config.yaml
image_size: 64
encoder_stem: "single"
text_encoder_causal: false
text_encoder_mlp_ratio: 2
optimizer: "soap"
max_steps: 2400
adamw_weight_decay_other_params: 0.01
Rows from block 9 of the text encoder, named by matrix and row number. Rows with one number belong to one attention dimension. Each number is 500 + 40 x the weight over its row's rms, rounded and kept within 0 to 999. All counts start at 0. Numbers have three digits each. After the name is the row's rms in percent of the matrix's.
# q: attention query (text_encoder.blocks.9.attn.q.weight, 384x384), inputs 96-191
# k: attention key (text_encoder.blocks.9.attn.k.weight, 384x384), inputs 96-191
q.219 099:427464579495459525533485540431443457476505447508533459480449411401511461460421531464564469456551505515470547449455527567433546516527435506435498450462456486446509473518526464475537515536510489517497454539564567500439485518484428462550431422583481511434502502477476462488440570496483539400
k.219 096:555522452506500562482549472427505485494492499470473536534478544410451558564530468549457458547498519548409456478487525530509481462470475492501460454417475425497477543470421457458525581495431524574464530425457509541465510500519492503438449499559490530628506528522594523549518471575511456524
q.220 089:441507523545545491490516509559456530472458486480507493455496376511472429541552509531416441513368572520480469521509498510536475444547515458519527474453472481513448538485535498456443448408549484487488452458459558443551451561590478489473594447449551486534535474494612479501544529505514536548
k.220 094:529512525516552553545471490472512516459437495508508443474526489518501485534435462467497504459564559459453510492463507416478482528478493551486455501593504540501495527444552438507546454532439477528424414517542446498479491516536513488489435539554489443491529528501527513533503500512461441550
q.221 098:480483596483487539531458500402567538480565444533457506466495508517439500506502534496480510510503495528533503577533522491395588507488472481549524490567473549484528500530455518434499481526557455464564510413479478541564489496401489527523510511561503412529501503527490547540469476515528465572
k.221 094:504492506525406524526454527531501454458520524521415448522479546501539503449494505541424440544505498520439528439453480500511489602501546478537584475507554534465587481467488497460472542444346463448490497520468479514509502549487522494515564528478509510536528482490480532462567508440503445479
q.222 090:471459514595476529457523544457449452501427497479463420531532569531432543452488456521503525524482471468475453560509505563434467477525526504522517512512512510502583529510544511489481477485458466539515492507461541517471516508487463485524498500498563506483527562541454511512570498491555483542
k.222 094:461482544478488452499446488474503469459472495485468478540510461485500532499432495496461516545450552521505479411468442507489528439531503476504484530487478508508532433504489444500554506561571479513498473506522461469489532499379593480540465512435430563515465501497428508512509562513489541512
q.223 093:562486503438544564518492443503471499486452529454558483531470515463492499491485440540462589456589543473529444521526474501589547502485475560585563541524437512452464447549434529435512526557522518479406454498494552540519543487476516468462474481501504489570436531482530506445448423442550524596
k.223 099:498474534444504540519530546522466508533482427535531510497542473479491468475469556420540474483438530535520487507478472513488442472421480528506482532498459565474475498438561524500507466559493564496449421585475506531549522521514446499436525470480531468517470534442502507524486452470459543465
q.224 111:510491467495419485514531452482470469540453441572426519532462468447547471573410545415523514477525552474447498509636558560480475522482483476412441505502535465556517478502443481508513472571431508435543476496532410466469565528490392551506598521489465558517478489465459505533459555449466469480
k.224 094:495604484482447456535470554514481557412489470549514463482505476547497460434431467468491458526486435465509515492526438528462567463499438539532499448550467467576489576430581518490483516499464475565472471515531519506508486500500552554525462514500548480501571523526484443526462473447498524503
q.225 118:404555533522550435470491454469437501481466483565457516486457521411477492548532570505484556471419522489553479475495509488500481554479531510526446487528519401522451494565427527475511532533530451546527440467481420526561565538510479494518503483509429556468544482455542464477472481491479537553
k.225 092:476519477537526468413486507562529547474522427502495455477520458445501440507516565475487565459435449513508502499502538448490533509430571478478537501483520511511520527460511477520540463446418478502491499430473492520409532451502464491530480481519501530532489531503579482526443568575568542511
q.226 106:529457497542558448434493496553443513521502519425533511484488490509529528492530529453470550579501390481492542538593490518518493471467477498442502494480448460444508487513563510530479517526466448457512489496487488511463523492483533498512460501473479407482603536478481470457534550537494446488
k.226 093:488524547480462481564510500448420477494445469450450503478495480490408499524537557480487511499454591474454490491519544559534495531434460553516503537530464496478475478483460484566502483449505487515489497447516541523487515539449439513485467548503530468433515549509562518489439496529465497561
q.227 106:553530418519531487425561445443520528484497523556445436456464507504463526553584549560524441484530494392499485518560445543484486445515489541498440461514514551488526530481551485447490488521528471428462592471484599529477481498489519490511486484511529519501532477443545541439390456503410491503
k.227 092:435502415515446505489498502508529531504448509530428468485452450533485475483470471513519513531520455535520487526536521456513483467505500542482573495509474470522486481461491448455444582501528544479565580511493458452500542513478475464528454455421554527465543510463495515466529468464427526534
q.228 110:408522451532453450399457517477493547490482481398562448468494485535509537489511460444509607438509435441536496486533525473461484421468557479498546481478508576500499520463459503525474479449518504487456467509542499489532496433519476543531482480508456508490526485484446491446514478519547475491
k.228 092:534511516510452482464504489473564504499492506535497559486396510454520544460447445548480496488510527497570468552517483430551434539512487491529530479505454496514523504519472478460477471517467526567527483492555504555454568505532483513445520539525491490505512466525476501517503548432490505501
q.229 117:543565526528489503448476468436457469493543536483465525445548486499510496504458471516468568483538459505462526510471541512577473545434514485530505502540468535476462529505549539436588488518513393555515489539479445495446485463502527534494546487491443497522576461588473537424497523489539534514
k.229 098:412493564498573485546565597541529476503468382512551474476513482480496469518430461552473513491448501513527462568476464521402557498472511509529490498468511514513504453476541513455444529535544492532483473503497546499558472491502477510528443511506435547503509537535553557503569535492532541555
q.230 106:512560527564464517470568460522540486460554473494527502467473467453474566507529523450503525551474482450531542473552493501502450462492541519471421530522495452517481490451514486427446535500421488514519525378540489408513470524464489524499516449456534485534556470458594516463463505495594542545
k.230 100:469458444490585462460450539476551539492480524502448512439486538524514446556497528595508510450500505402489455532483482561550484486495514527544555567501441464517477444543468483508467445530454510438514476517560490533503517561491519525517519590474502532521501503530516526603529475524533442516
q.231 106:479417487492550497466497441520501421452509480541551470561461501511535495564447509460493510485481477419402524589525485584474531419472482482533517514443489555563527534492597428487534490444416506415431538496530573487440500484484501517517520437527569524547503536429447505510429457536486527515
k.231 101:511463496465494545496550456464524459518507538452468512419470489491552474459599463509492497519533490459471562534422511431489529459539566493549536497425492532454499554466479469479499511470475485496557524496491523491501441431492488458518563518513511497611456509503453544528532546506481610502
q.232 113:529479543578516452471530503470543472493474583448498560513502506515557479487520459473568476545560470441570451566528502442506473492510536582508457495498539506545490456515455516424518463478424558490487529461449524481445529539448529441450541432519450590559491551512464528478487505469509522515
k.232 101:496464551450510484492490546512441514493411465488535447493481538481498487487539514485478527443434470557517512495550484535515508540521534448543456569489428518477466466610534581477532521479538533539556463519547459514417478522515523439468490424489523546474451496515561508507588446520494434543
q.233 116:450512479492441478480428465530474556565482539465486580576464455462546435477526498589549444537572534418551507510504525426484439555467462516473478505452502547533487452504527485488515522500488521446481535419473484483527485501470506458554502427510489492453485477546478509436440464519533517464
k.233 102:512466520504448465464513509472467524480534500490504523520465559595431488520452559477453406523459433528468508514464515492475534552516480549465572490463497543481476496474384498501509464492484538474493396505570471507479499466505470426492535482481533454500530517454489514478546389476521460537